Weights of a small audio frame classifier.
Training: batches of 128, held-out accuracy 97%.
Rows from block 2, named by matrix and row number. Rows with one number belong to one neuron. Each number is 50 + 15 x the weight over its row's rms, rounded and kept within 0 to 99. All counts start at 0. After the name is the row's rms in percent of the matrix's.
# fc1: MLP up (model.blocks.2.mlp.fc1.weight, 960x160), inputs 0-159
# fc2: MLP down (model.blocks.2.mlp.fc2.weight, 160x960, transposed), outputs 0-159
fc1.428 104:49 67 29 39 34 70 56 49 53 76 65 43 38 61 41 59 61 30 55 55 38 54 30 42 76 57 36 66 48 57 44 76 44 01 90 28 33 39 16 45 55 34 34 27 19 36 39 30 36 47 66 47 37 53 72 28 09 63 58 62 74 39 57 58 68 46 43 59 31 60 42 39 46 38 28 64 48 44 56 29 63 59 45 50 49 60 78 62 53 42 52 35 55 65 50 54 60 61 61 52 79 27 41 62 51 52 46 79 42 49 43 37 56 52 40 32 45 18 63 41 31 40 42 34 63 44 54 40 73 44 48 60 66 41 37 34 40 80 45 44 57 54 79 41 53 66 36 75 54 57 51 77 66 58 63 54 45 31 58 52
fc2.428 106:63 48 42 40 51 55 45 38 39 76 44 14 25 44 35 35 17 50 40 55 48 48 49 54 51 51 67 37 71 56 51 50 44 13 24 36 70 69 63 45 54 41 50 26 14 53 62 51 63 63 37 47 66 50 50 67 42 49 46 67 59 63 62 37 52 56 32 56 54 86 68 54 58 53 53 68 66 36 42 35 53 56 88 49 48 69 42 46 48 85 62 65 61 54 70 43 43 46 76 52 41 54 58 57 63 72 65 78 16 80 62 61 44 45 35 26 24 53 64 48 47 46 44 60 39 31 58 45 55 36 60 75 38 36 58 61 44 59 17 50 40 76 62 67 59 30 72 20 28 54 53 53 61 76 56 46 26 55 46 48
fc1.430 097:39 82 34 55 48 63 48 68 51 24 46 44 19 52 46 51 49 31 33 40 50 29 30 41 52 29 40 42 59 41 50 63 59 18 58 68 53 38 48 16 53 52 38 52 29 42 58 59 53 42 44 45 56 75 65 48 57 61 38 77 41 30 67 49 55 50 62 43 34 66 28 35 59 57 66 49 57 60 62 74 98 62 48 51 55 67 67 59 46 32 39 40 50 51 38 25 07 22 28 34 66 61 45 55 36 49 47 44 51 44 33 72 51 70 41 37 40 40 49 49 40 40 69 90 32 26 71 56 80 21 50 49 47 61 21 49 55 26 60 44 33 57 32 51 57 29 35 65 45 58 42 48 47 51 78 39 46 54 23 45
fc2.430 098:30 42 48 62 62 41 58 55 49 50 41 42 21 53 41 66 65 29 73 53 53 73 48 62 57 54 81 68 50 48 51 88 62 16 64 08 50 24 59 61 44 35 40 62 29 49 54 37 65 79 49 60 54 30 71 26 39 56 37 37 37 59 51 61 70 52 39 46 48 44 57 47 56 56 28 64 51 80 43 49 48 62 51 65 52 61 58 72 49 54 47 26 58 41 44 41 74 36 33 61 65 70 50 45 51 28 56 44 56 82 58 62 46 33 57 41 72 52 46 58 55 51 75 66 45 44 50 38 12 28 78 53 44 71 75 64 25 43 72 69 47 61 31 47 46 26 29 36 38 73 59 46 53 67 76 64 30 24 49 54
fc1.431 093:47 22 40 42 28 59 71 41 56 25 41 45 57 61 36 38 50 70 43 52 45 60 53 19 44 06 64 59 75 38 43 52 23 58 69 35 54 80 41 69 50 50 48 76 27 34 44 58 44 50 63 65 49 50 50 29 99 37 49 54 50 39 47 74 59 66 56 43 34 55 68 40 44 60 41 42 12 53 69 49 52 20 45 27 46 16 64 56 35 55 45 44 48 55 26 64 57 29 37 38 48 54 44 55 62 51 52 41 44 64 44 55 44 67 27 53 32 53 50 52 62 63 62 33 72 44 41 50 53 50 47 61 54 68 62 46 17 20 60 49 43 36 54 51 60 66 58 99 63 37 59 43 54 47 31 64 58 69 44 81
fc2.431 086:65 23 64 55 74 45 46 46 35 49 66 53 41 38 66 62 42 61 27 67 57 82 59 65 47 69 10 38 60 40 47 55 29 45 78 39 25 69 76 60 40 87 46 34 84 56 49 77 36 62 29 35 27 37 61 73 62 27 44 47 32 49 62 39 33 47 38 54 37 44 18 36 28 42 58 33 67 19 34 68 28 49 59 35 36 46 53 61 46 48 42 54 53 41 67 57 48 71 42 58 74 31 30 68 49 52 40 57 61 51 73 61 82 54 61 33 27 62 63 27 47 32 77 53 31 65 50 63 49 68 49 50 28 55 57 58 61 44 49 57 55 70 69 54 62 48 72 43 66 67 51 45 46 40 57 67 42 48 60 52
fc1.432 102:36 55 48 55 61 21 75 65 48 47 38 50 71 46 71 73 46 64 16 51 51 26 48 27 56 63 51 52 48 38 40 52 75 59 48 62 29 25 46 40 38 60 36 18 72 40 23 48 46 53 41 33 23 42 76 38 36 53 47 48 66 74 56 51 49 73 74 73 38 33 57 54 37 50 66 58 48 75 62 59 57 28 30 46 33 49 57 43 53 58 69 40 74 63 38 50 52 49 39 44 39 62 61 22 59 48 14 57 59 49 36 24 40 48 36 42 46 54 34 69 55 32 40 38 57 43 55 42 51 62 58 68 49 00 36 63 41 51 70 31 41 41 87 61 56 39 20 58 46 58 77 41 40 38 46 20 52 54 43 50
fc2.432 110:68 26 53 79 64 33 22 42 59 60 76 33 95 43 57 52 40 56 52 19 50 56 38 51 31 62 31 50 47 49 39 63 59 59 57 45 43 65 70 52 36 27 66 08 71 56 44 59 51 53 65 66 45 46 54 62 56 57 31 49 48 47 67 38 59 63 46 70 71 67 24 61 66 52 69 15 46 79 59 44 44 47 63 36 50 71 42 57 81 51 34 72 26 57 66 51 37 41 26 36 39 66 63 46 64 68 31 58 54 46 65 34 48 57 40 57 73 59 73 60 68 29 78 63 52 42 37 36 66 37 72 52 48 60 36 55 74 46 22 64 67 56 39 58 52 53 74 55 41 66 70 78 41 53 62 57 37 47 57 39
fc1.433 095:73 25 39 35 56 48 59 57 42 42 53 68 73 54 33 55 48 42 29 53 30 76 53 45 52 42 63 33 45 55 24 72 56 64 58 40 17 64 74 46 50 45 41 22 52 38 26 52 58 39 55 80 31 52 48 41 50 42 55 45 48 71 48 61 65 37 58 59 96 13 49 26 53 55 63 73 53 47 54 53 50 34 59 52 54 53 63 47 75 39 48 45 25 72 57 34 49 44 59 35 50 15 51 36 16 27 28 41 73 49 33 56 66 49 30 31 40 57 79 39 58 53 29 69 36 47 58 61 76 58 54 44 36 73 62 42 30 38 52 47 64 73 42 46 77 74 38 35 33 44 45 44 61 35 61 55 57 80 70 52
fc2.433 094:50 44 26 47 37 38 36 58 35 57 35 33 36 59 51 70 54 29 56 37 42 53 77 27 42 37 48 45 47 37 38 47 50 42 47 45 35 39 46 35 53 64 56 50 42 40 52 51 77 65 48 49 68 35 27 63 31 73 54 78 36 59 42 46 62 22 26 33 73 75 60 36 62 33 30 21 64 59 30 45 26 51 64 50 52 55 52 57 41 58 60 54 70 77 43 50 39 42 68 45 52 14 74 60 34 45 53 64 56 29 65 59 58 77 64 70 38 64 41 52 69 55 47 38 40 92 55 27 34 16 52 73 48 46 45 42 50 44 48 51 79 68 55 61 45 53 35 58 28 91 26 66 39 33 38 85 35 65 55 59
fc1.434 104:69 43 33 65 29 55 99 40 47 37 08 33 24 72 63 66 50 34 53 78 09 75 34 66 52 65 59 53 44 41 73 43 46 64 69 59 35 49 15 42 62 63 46 47 62 50 13 45 55 63 40 50 44 51 29 58 50 60 56 36 20 43 85 61 47 53 53 45 06 63 69 34 59 56 38 65 39 33 71 43 48 65 52 38 45 41 32 48 46 56 40 44 30 58 52 36 56 54 53 70 61 57 68 67 69 41 42 59 59 39 32 36 44 42 42 41 42 65 34 49 51 63 45 52 45 34 64 54 63 56 38 64 50 37 38 23 34 66 57 41 37 83 59 57 46 65 61 48 41 36 42 58 56 54 44 43 62 43 19 64
fc2.434 096:57 51 43 70 63 39 57 34 43 58 56 68 43 29 40 36 42 63 57 34 61 23 29 67 45 75 57 56 48 12 59 57 32 42 55 56 24 74 68 24 28 63 45 47 71 66 75 36 66 42 47 36 48 33 49 43 73 38 19 53 57 78 58 57 51 46 29 53 64 21 66 17 54 55 53 59 52 74 47 59 34 46 48 47 24 66 58 36 72 59 36 84 22 40 63 77 53 45 38 51 55 38 56 76 48 38 52 74 25 38 62 36 58 60 38 35 80 47 58 70 48 42 42 37 25 50 55 32 90 28 39 50 38 47 55 53 59 55 55 65 41 73 37 50 55 41 75 25 42 57 40 31 63 57 56 43 57 40 55 42
fc1.436 104:51 60 41 53 59 36 47 48 38 37 41 28 55 33 27 45 54 50 40 52 41 26 30 52 40 41 23 58 47 48 57 51 77 52 68 51 55 59 66 21 18 28 30 48 21 43 54 43 52 59 73 56 64 52 35 31 35 70 37 38 63 63 67 41 49 40 69 41 71 26 53 25 73 49 62 42 43 59 56 41 44 75 40 67 64 55 63 49 60 36 48 28 59 52 76 59 03 65 66 38 48 37 89 56 42 43 45 31 65 40 58 41 68 37 46 53 30 41 49 52 27 62 29 37 87 47 67 64 61 65 51 83 81 66 42 49 41 60 70 48 50 51 40 43 61 51 47 06 63 63 41 62 59 27 55 38 38 66 59 48
fc2.436 104:69 57 42 42 28 63 60 68 48 68 27 60 50 51 46 65 56 60 42 40 39 42 69 59 47 39 60 56 46 65 49 61 00 44 55 38 46 42 15 79 06 65 52 47 82 31 60 50 27 68 35 39 57 25 67 61 70 56 50 43 25 23 78 37 39 65 64 61 52 40 63 46 30 42 32 50 60 37 68 67 61 43 57 53 81 74 68 74 46 33 58 52 52 77 53 59 64 33 53 70 78 68 34 38 44 58 44 62 65 43 42 40 33 34 40 51 57 38 50 63 70 49 54 52 78 40 41 37 39 54 49 71 39 78 48 53 61 49 69 57 51 52 55 20 56 42 44 38 63 49 45 49 37 45 46 60 66 42 35 74
fc1.437 102:45 62 39 66 34 51 58 81 37 50 32 58 30 44 56 78 37 66 38 60 36 39 48 55 58 74 23 79 60 47 55 41 57 46 46 53 22 64 45 35 46 64 35 63 54 47 47 18 43 41 49 63 52 47 75 55 66 44 53 17 46 47 63 60 05 69 42 48 24 74 46 54 53 66 64 79 42 67 48 50 35 44 47 36 39 65 71 57 31 32 47 05 45 51 45 69 84 51 43 59 63 32 62 27 28 31 40 60 64 35 61 46 65 72 46 42 46 68 48 58 67 56 63 35 62 51 30 60 99 40 51 81 35 43 53 33 40 50 61 49 51 62 48 62 66 38 61 26 53 48 41 52 51 53 64 39 53 52 34 58
fc2.437 103:72 67 22 64 30 68 25 71 89 45 42 58 50 24 55 59 72 58 78 28 33 30 19 57 46 45 48 68 57 37 39 64 62 35 49 45 51 64 54 24 44 47 60 37 56 38 68 69 63 42 84 60 32 30 37 70 54 49 37 53 38 57 54 35 42 68 52 65 32 80 62 47 31 64 64 49 57 18 46 44 49 30 74 49 67 59 48 54 56 38 46 66 57 57 53 32 48 49 53 49 54 31 28 61 46 51 54 75 27 91 71 38 67 60 55 67 79 61 53 42 52 47 45 42 75 38 49 31 60 36 65 61 54 55 55 24 62 53 63 73 76 73 44 58 46 45 52 35 44 42 45 74 72 36 63 41 60 46 27 39
fc1.439 097:61 51 54 63 54 46 52 47 42 47 46 65 58 51 38 53 58 70 50 68 68 49 45 35 64 68 46 55 45 49 40 34 35 34 45 53 55 57 62 54 49 47 47 24 64 58 36 37 58 32 61 35 67 69 55 51 68 48 49 37 45 54 53 59 69 51 65 36 75 34 79 56 38 50 28 53 28 48 47 65 08 35 16 74 54 40 70 47 35 44 52 48 45 56 68 54 76 36 68 52 27 39 70 76 25 19 55 62 56 32 18 47 45 82 18 18 34 34 85 33 58 70 63 86 28 58 49 48 62 47 52 65 56 53 49 26 28 26 86 40 65 22 63 34 42 40 53 58 41 48 43 48 72 54 55 58 46 36 53 42
fc2.439 083:54 36 55 74 62 55 70 68 83 34 40 52 50 43 33 81 76 53 83 56 59 38 62 62 53 44 70 40 59 46 27 53 42 65 36 49 21 14 55 48 41 63 43 67 54 58 60 42 39 44 50 47 68 59 53 53 69 50 53 66 21 38 40 52 36 57 32 34 40 62 41 50 42 41 22 38 64 47 47 63 28 30 50 58 74 48 23 58 24 31 47 48 46 62 57 46 74 59 66 33 56 68 50 42 29 70 49 58 52 47 46 57 76 36 68 60 75 53 75 50 54 61 63 52 35 36 53 56 22 12 41 71 44 58 39 44 73 73 34 36 53 42 61 44 66 64 38 68 60 52 37 42 46 19 49 85 75 57 82 52
fc1.440 100:44 36 54 31 53 46 54 08 47 58 48 49 45 74 31 51 45 38 37 54 58 59 30 25 56 45 61 39 44 77 64 57 44 36 32 52 59 41 24 40 39 60 41 57 43 56 26 31 31 60 56 59 45 35 48 44 60 52 32 27 62 66 39 60 74 41 28 31 56 69 38 24 56 74 46 58 18 57 59 51 46 57 42 82 75 18 17 65 53 40 82 46 69 50 55 53 64 55 11 59 52 56 62 52 59 56 54 57 45 48 08 51 50 51 41 62 37 44 40 50 50 40 80 60 45 48 76 86 69 40 42 59 49 58 57 68 57 38 80 77 46 49 45 51 30 52 41 42 15 47 70 29 45 62 50 48 38 50 50 75
fc2.440 092:69 31 56 70 56 57 63 32 42 47 32 55 68 32 75 44 49 64 53 37 57 25 43 57 77 64 53 40 41 61 40 18 39 47 69 57 60 54 38 62 57 49 46 54 63 26 33 58 69 71 48 45 48 77 16 47 64 41 82 32 59 21 70 55 49 55 82 51 43 31 51 40 45 17 95 60 64 50 52 42 65 32 57 54 48 54 42 63 37 29 78 65 32 35 62 29 60 28 50 46 45 59 29 50 54 32 30 42 64 34 58 58 38 48 28 59 35 73 46 60 51 51 53 51 72 73 71 73 76 48 55 68 67 57 52 61 62 15 64 29 47 46 64 45 48 51 40 39 78 49 70 36 50 58 52 61 35 58 69 52
fc1.442 094:37 47 55 75 50 55 40 44 42 42 34 85 18 61 15 54 50 62 37 82 45 54 33 79 72 31 49 99 50 57 58 36 56 54 50 32 42 59 48 48 39 45 41 42 47 68 49 41 80 55 36 50 43 45 57 56 45 28 70 47 48 44 47 62 60 43 45 65 72 42 64 63 47 50 46 52 28 35 59 56 60 66 11 39 53 54 50 55 64 60 44 28 52 59 40 55 73 90 64 40 63 16 33 33 47 08 48 63 69 68 28 31 57 36 26 51 32 43 61 47 36 54 59 58 53 38 73 62 73 40 57 59 55 54 61 54 47 29 42 58 30 46 77 69 53 53 45 37 51 48 50 52 66 53 57 27 68 52 69 36
fc2.442 084:77 59 36 60 39 36 45 63 37 46 44 32 82 34 37 58 49 37 77 30 30 61 41 23 46 30 59 68 47 77 47 34 38 51 59 54 17 25 43 68 28 47 34 48 41 56 46 51 56 49 66 37 39 54 48 53 31 71 55 46 62 53 42 48 77 58 52 52 63 22 30 39 48 57 54 58 78 95 17 65 33 56 76 48 81 60 19 63 52 66 48 68 64 25 35 33 73 72 59 47 37 48 85 68 61 29 72 56 46 42 41 33 32 68 49 72 20 55 47 41 57 30 40 44 62 53 70 36 45 58 44 39 61 61 53 41 58 74 67 43 42 47 59 49 27 73 41 48 47 47 42 59 59 51 54 48 65 47 48 40
fc1.443 108:34 57 51 71 11 62 47 19 43 34 55 70 46 51 65 51 31 48 48 71 50 74 56 30 55 34 59 69 46 30 31 57 69 36 48 50 31 78 53 39 59 40 49 58 73 33 40 64 86 39 60 60 31 44 53 65 51 43 15 36 69 47 44 71 59 64 33 43 65 46 11 34 52 68 65 67 33 64 57 34 61 38 50 69 65 56 53 45 80 31 72 61 42 62 53 28 59 69 47 45 58 38 69 51 45 26 29 55 70 56 13 47 51 42 13 29 36 48 57 40 51 41 20 50 36 57 54 53 35 70 46 50 74 48 40 50 35 40 42 49 42 44 61 51 70 48 43 46 19 44 63 49 51 48 55 39 52 86 51 35
fc2.443 101:58 76 48 30 59 54 42 35 44 43 86 38 48 49 52 41 66 59 41 44 55 59 40 38 41 09 57 21 38 17 53 41 68 55 58 80 58 49 54 55 71 53 58 59 50 46 00 62 75 57 47 48 55 62 64 45 52 47 75 57 47 40 38 69 38 64 25 42 49 41 49 41 39 59 32 42 64 25 39 46 61 78 55 72 28 58 43 65 54 36 37 42 29 42 37 44 63 65 65 59 38 48 55 44 69 59 42 41 35 42 57 54 73 37 40 47 47 33 45 61 57 63 37 41 52 68 33 55 60 38 51 53 52 14 36 49 42 20 46 20 78 28 38 70 48 43 39 52 22 62 15 46 66 76 53 67 25 45 43 46
fc1.445 112:69 21 45 54 46 54 70 67 35 38 61 78 39 57 65 60 51 58 40 87 46 36 33 43 47 43 49 42 57 44 44 49 47 21 52 64 19 53 36 51 42 22 63 54 57 39 46 48 42 68 55 33 32 62 43 54 43 72 29 71 54 75 57 49 40 96 54 20 49 51 48 55 51 16 71 46 55 62 68 45 42 53 30 58 56 54 45 40 64 58 76 54 55 39 52 56 59 30 64 72 64 43 59 33 59 34 70 77 55 68 17 47 16 54 47 43 06 60 52 49 44 22 56 32 56 40 59 82 34 51 45 58 38 56 35 61 61 68 64 43 38 40 54 48 64 48 58 45 39 37 55 39 59 75 29 53 50 08 39 55
fc2.445 116:51 63 33 58 65 37 41 34 29 52 47 91 48 41 52 42 43 33 47 38 45 53 68 45 65 50 66 31 23 46 60 48 45 57 64 74 52 53 30 40 55 62 43 49 53 59 44 58 59 79 42 47 31 13 51 86 45 64 42 44 71 35 76 46 39 07 61 62 37 50 59 54 41 73 74 57 28 44 60 36 68 30 47 40 38 68 52 65 70 40 36 32 22 50 25 51 47 45 33 62 80 50 46 37 68 35 29 39 55 43 79 51 53 43 60 48 66 48 35 34 39 38 37 25 21 42 49 61 45 39 54 35 51 47 33 34 29 54 58 14 79 52 59 53 70 78 36 45 47 35 65 36 31 69 43 52 60 66 49 27
fc1.446 106:36 62 32 57 31 27 84 51 45 51 46 52 38 58 47 73 41 56 40 50 47 57 28 35 45 32 39 47 29 42 41 55 42 08 54 33 37 42 32 54 46 42 31 32 38 50 66 37 47 10 49 23 63 41 40 35 54 80 44 59 47 39 42 64 56 56 52 13 42 48 64 43 59 33 48 29 36 40 78 80 64 37 48 49 46 42 12 56 43 55 73 52 60 53 59 56 75 39 69 60 74 46 38 26 56 43 43 54 50 52 26 62 29 80 43 57 72 73 51 28 62 51 56 61 42 42 70 78 76 16 35 66 65 42 42 67 51 37 51 71 47 49 50 21 74 50 68 61 62 37 60 46 54 42 71 49 63 49 64 61
fc2.446 109:32 52 75 54 33 23 73 66 43 54 54 76 20 55 69 61 73 47 48 38 44 16 88 32 48 38 43 36 53 49 63 50 47 79 66 50 55 43 23 62 78 48 61 44 45 55 72 49 35 29 61 25 33 54 58 49 68 65 25 37 41 41 47 49 36 55 64 81 38 41 40 33 58 31 58 22 45 52 59 56 96 69 43 39 44 61 45 58 43 45 48 39 28 67 41 53 64 32 33 32 55 40 45 40 57 20 46 39 69 52 72 41 25 79 42 35 38 45 50 88 47 39 58 58 47 69 45 61 71 70 45 60 45 40 44 29 58 32 57 28 59 64 49 25 53 50 74 55 57 42 71 53 60 50 46 47 63 48 63 63
fc1.447 099:45 81 26 58 53 48 64 35 30 13 29 76 56 57 39 57 27 86 41 30 53 48 43 50 34 45 60 53 39 28 58 64 35 17 59 53 58 70 58 56 43 65 60 46 55 27 26 50 38 63 39 39 53 55 89 56 67 51 11 75 43 43 63 50 34 71 50 50 35 62 54 22 66 41 56 53 69 51 65 32 48 32 63 62 63 26 38 43 39 19 70 38 46 54 42 52 48 38 52 49 42 61 61 45 26 28 60 67 61 44 48 43 67 34 37 60 32 63 37 66 50 54 33 59 51 19 36 61 51 25 72 62 58 40 38 59 54 41 55 47 30 86 54 61 72 45 39 55 47 55 85 51 59 82 58 52 53 44 54 57
fc2.447 104:21 47 40 73 59 62 29 58 45 38 39 75 36 59 40 36 37 34 57 38 34 62 88 57 48 52 68 11 53 53 45 44 42 21 43 43 62 23 57 63 59 66 69 43 53 41 48 71 47 65 52 74 91 45 64 54 60 53 33 42 45 63 77 49 71 51 30 42 63 59 47 74 63 43 16 51 52 42 42 49 69 90 44 67 54 42 53 69 63 70 69 40 64 39 48 44 63 28 55 59 32 77 58 38 42 36 40 32 48 46 46 87 44 33 59 46 55 36 46 31 75 42 44 49 48 33 47 62 63 52 77 56 57 61 58 52 30 53 54 88 34 45 44 39 71 65 53 32 50 42 51 70 59 30 76 60 54 62 45 34
fc1.448 096:49 49 33 18 51 38 28 55 53 54 25 35 52 40 25 77 50 42 46 50 35 54 31 37 56 50 61 65 38 42 49 47 53 35 62 60 59 61 52 62 50 42 68 35 48 54 50 35 58 62 99 64 55 48 49 47 43 54 55 52 09 37 40 99 53 60 39 44 59 53 57 45 31 67 47 70 50 44 64 51 63 45 59 46 31 62 33 36 49 35 37 19 50 31 44 41 58 45 40 50 45 35 46 41 71 47 45 44 48 25 39 43 53 41 42 46 55 54 51 52 59 45 49 40 66 45 63 38 62 51 47 61 95 50 42 42 47 50 39 41 35 32 50 39 53 45 26 63 45 55 61 45 40 25 44 40 15 52 80 43
fc2.448 106:30 44 39 34 49 48 81 84 54 40 56 55 40 59 99 46 58 50 47 58 57 44 50 39 47 44 54 61 42 45 64 39 33 69 46 60 51 51 48 55 52 77 91 51 39 37 48 35 53 51 58 40 42 55 54 60 44 40 52 40 65 60 48 00 44 58 41 43 48 40 50 48 99 47 44 49 43 31 51 63 42 53 32 48 40 44 49 32 46 45 62 45 41 39 42 34 59 47 37 36 97 55 53 40 53 56 47 38 55 63 52 45 51 49 42 41 41 61 57 52 00 58 57 51 60 41 41 67 50 58 36 41 50 47 43 59 45 44 35 42 44 52 45 48 44 48 40 42 62 64 48 39 47 63 40 56 55 54 52 36
fc1.450 100:38 96 40 63 25 46 72 63 45 46 53 42 48 66 42 70 52 38 39 58 33 49 25 19 54 59 48 43 50 29 52 50 55 36 77 52 61 52 49 45 36 23 29 54 64 49 28 54 43 70 23 24 42 62 25 60 51 72 41 27 52 77 61 54 27 06 67 26 82 40 65 75 73 52 70 54 47 52 57 76 56 63 61 42 42 17 50 66 47 54 60 55 48 29 66 49 52 60 41 58 56 37 36 29 57 43 57 65 87 57 41 33 18 63 44 19 46 46 65 80 26 57 50 39 42 51 48 37 62 42 42 43 62 45 61 57 53 62 39 40 54 57 64 57 53 21 44 49 55 41 58 54 54 59 44 49 38 51 39 76
fc2.450 098:40 30 58 59 56 15 45 52 38 65 51 65 18 55 36 62 64 57 63 41 37 33 62 38 42 77 68 45 52 52 48 20 65 58 28 67 55 31 80 65 35 32 49 53 49 38 41 30 83 56 67 78 57 18 74 40 24 67 34 52 26 51 52 63 32 74 46 50 45 18 58 42 43 45 15 57 15 48 39 32 46 34 37 41 49 55 70 38 64 47 50 51 64 40 31 57 62 44 65 47 72 52 25 57 34 44 56 36 45 48 62 35 50 26 53 51 78 74 50 73 50 37 51 53 45 45 43 29 39 41 34 33 44 46 39 35 64 61 44 64 40 50 64 31 62 14 45 63 52 55 64 50 31 65 17 62 51 62 54 37
fc1.451 097:44 53 42 99 25 69 53 60 34 26 41 41 21 64 49 64 33 24 46 58 58 84 42 45 61 17 54 81 55 76 76 45 55 42 51 52 59 56 07 47 46 33 61 52 77 54 47 28 45 43 34 46 47 61 53 58 69 24 55 50 62 27 44 66 64 42 61 38 68 55 35 37 57 45 64 75 57 54 37 50 47 63 18 44 78 45 37 52 35 58 43 40 65 59 15 47 49 66 73 56 56 31 29 54 64 53 67 68 71 45 37 60 56 68 41 35 27 26 25 63 46 40 56 34 40 72 43 46 39 49 45 47 60 45 36 71 47 60 52 38 50 64 80 56 45 47 44 27 32 51 47 56 67 55 45 54 73 42 51 36
fc2.451 090:62 44 66 66 51 72 39 58 46 55 53 41 61 46 53 13 47 62 27 48 50 43 51 54 44 56 23 48 54 62 62 81 59 44 50 49 32 71 44 52 19 44 49 40 53 67 17 57 55 49 69 39 61 59 43 43 35 41 40 40 52 58 50 34 46 49 27 55 45 66 69 60 46 68 77 73 68 41 49 58 37 73 60 51 53 49 12 30 39 64 67 44 61 47 55 20 52 92 51 33 54 35 45 83 75 73 58 35 31 59 52 45 77 69 49 71 28 28 61 67 50 60 65 36 64 42 64 29 74 35 59 50 22 36 66 38 52 46 49 43 52 65 51 69 35 33 29 53 39 34 35 62 66 85 57 34 59 36 21 45
fc1.452 106:41 30 31 55 27 44 44 41 33 65 44 34 80 48 49 47 45 32 38 40 36 65 54 64 27 53 35 41 52 29 41 27 41 41 62 33 20 44 30 27 58 49 31 43 58 62 64 28 53 56 61 78 63 51 62 48 42 35 58 40 65 61 56 48 72 36 71 40 84 31 44 53 44 42 64 84 39 59 44 38 50 34 69 56 68 52 69 59 41 67 47 54 63 67 68 42 38 47 06 38 50 16 51 53 32 42 42 53 49 66 16 38 62 53 44 97 57 48 31 57 46 25 36 54 42 40 68 40 74 40 37 71 65 63 43 71 51 49 53 66 38 48 38 53 43 49 43 29 25 36 63 55 46 42 71 47 64 51 89 41
fc2.452 108:62 39 47 59 58 50 72 40 47 63 63 61 46 59 51 58 38 40 22 49 31 64 56 54 63 45 65 45 61 62 53 50 65 58 38 50 34 47 50 67 43 44 29 11 65 61 57 46 56 48 47 59 55 50 57 61 34 72 43 73 86 54 44 48 58 52 41 68 49 78 52 77 54 63 41 48 49 60 55 34 43 45 38 41 67 34 31 63 56 64 72 34 70 68 77 64 69 88 52 42 48 08 52 56 57 30 25 56 67 38 50 25 57 70 99 25 35 57 58 44 61 34 62 55 70 50 59 25 46 37 38 44 31 60 64 34 41 39 58 68 46 58 41 77 70 65 47 40 57 46 45 62 65 39 28 35 64 73 46 64
fc1.454 108:45 73 35 45 51 75 57 60 32 34 03 41 59 68 38 35 41 66 47 46 18 49 71 41 42 30 50 53 40 55 45 48 65 63 31 42 33 42 28 30 45 39 68 30 81 52 53 62 81 42 56 35 27 84 51 48 75 50 49 38 62 53 51 54 17 45 51 47 56 46 48 75 57 50 48 40 27 57 70 54 40 40 62 52 63 56 25 46 62 31 58 53 54 50 59 41 52 28 61 29 42 43 68 16 61 46 56 51 53 82 53 75 52 55 16 46 46 71 33 38 38 57 00 50 48 60 51 59 71 70 56 73 46 63 53 37 33 66 42 43 61 40 58 69 47 50 24 55 49 49 37 69 53 44 68 50 50 53 35 63
fc2.454 102:67 62 38 77 51 42 14 50 58 47 33 55 71 54 54 30 22 46 58 44 78 36 02 68 56 62 61 62 41 34 63 45 51 54 66 66 55 58 45 34 65 45 34 44 12 52 40 55 48 53 32 45 65 30 35 31 59 61 38 56 55 63 37 41 49 38 36 60 26 22 71 56 54 49 76 68 54 52 63 36 35 23 40 21 35 61 66 29 67 57 36 55 70 78 47 62 45 51 51 76 52 56 57 65 45 81 47 76 33 77 42 52 42 43 70 62 38 48 57 48 60 70 37 61 25 45 33 63 52 45 62 66 46 37 58 48 49 49 60 59 27 54 73 49 36 39 46 62 52 34 46 13 47 71 42 81 29 38 54 52
fc1.455 115:60 57 24 53 25 43 57 62 46 26 31 56 71 56 33 36 86 44 65 53 36 42 63 27 57 49 47 58 59 59 39 71 57 46 45 43 73 47 37 80 59 42 24 47 37 56 46 31 58 73 55 58 51 42 38 37 50 52 41 54 24 39 64 65 42 56 65 65 51 39 20 21 43 26 71 61 34 68 51 54 37 41 48 56 55 71 79 56 41 05 51 29 34 37 59 54 63 30 34 62 48 58 71 61 62 54 41 67 60 82 54 33 51 56 43 68 43 58 45 37 61 53 15 29 50 54 60 41 46 15 37 75 60 53 73 31 40 47 42 37 27 24 50 40 64 46 65 69 36 36 60 61 75 75 51 40 26 61 56 58
fc2.455 113:65 57 55 47 41 41 17 31 65 64 66 36 62 33 46 28 54 43 36 61 44 62 35 49 66 47 81 73 32 69 50 78 51 65 53 30 37 61 32 62 52 44 42 32 71 52 36 51 28 67 30 65 40 31 70 16 49 66 39 53 70 46 43 53 76 41 30 48 48 47 35 64 49 50 54 63 23 55 55 19 49 64 67 22 60 49 63 63 63 53 39 57 63 50 65 49 38 70 32 70 69 68 58 59 35 38 69 62 61 30 55 43 45 21 57 17 49 53 13 40 42 18 58 44 36 35 51 35 34 46 61 52 22 62 40 57 50 17 42 58 40 59 79 67 24 74 50 48 51 47 30 64 49 45 43 43 42 27 54 54
fc1.456 092:34 65 38 59 38 54 37 67 66 45 16 44 33 50 20 64 46 69 35 54 44 46 37 28 40 15 49 50 64 70 31 46 63 71 64 50 45 66 57 41 43 51 51 24 71 48 59 42 64 29 53 38 48 54 35 46 46 50 49 64 35 40 53 67 63 42 58 46 55 63 45 46 00 51 63 33 53 51 44 36 71 40 47 43 48 53 53 34 72 61 44 33 72 39 70 52 30 58 51 80 57 46 60 46 69 66 44 53 60 63 64 45 24 67 33 63 37 65 40 20 42 55 59 36 23 48 60 75 60 28 35 73 45 50 25 61 56 22 45 59 60 47 49 62 46 56 41 30 03 41 43 43 81 57 78 54 51 60 61 88
fc2.456 083:58 47 39 68 19 50 22 46 44 76 57 30 67 57 41 45 26 60 54 63 50 63 42 49 70 45 50 25 27 52 73 65 47 72 53 44 58 42 57 39 47 54 45 60 46 51 49 42 52 37 49 50 48 86 41 40 25 43 61 51 54 40 64 79 47 44 71 39 60 55 97 44 28 43 25 23 40 50 39 41 55 41 35 39 51 21 72 32 41 52 41 41 68 43 36 35 33 71 48 60 50 61 58 84 61 49 71 34 80 45 66 24 83 72 71 53 25 35 77 59 68 47 48 56 40 59 58 15 67 43 50 47 39 33 73 56 74 40 26 62 56 44 40 65 47 36 53 36 23 56 48 44 42 65 35 45 34 48 61 56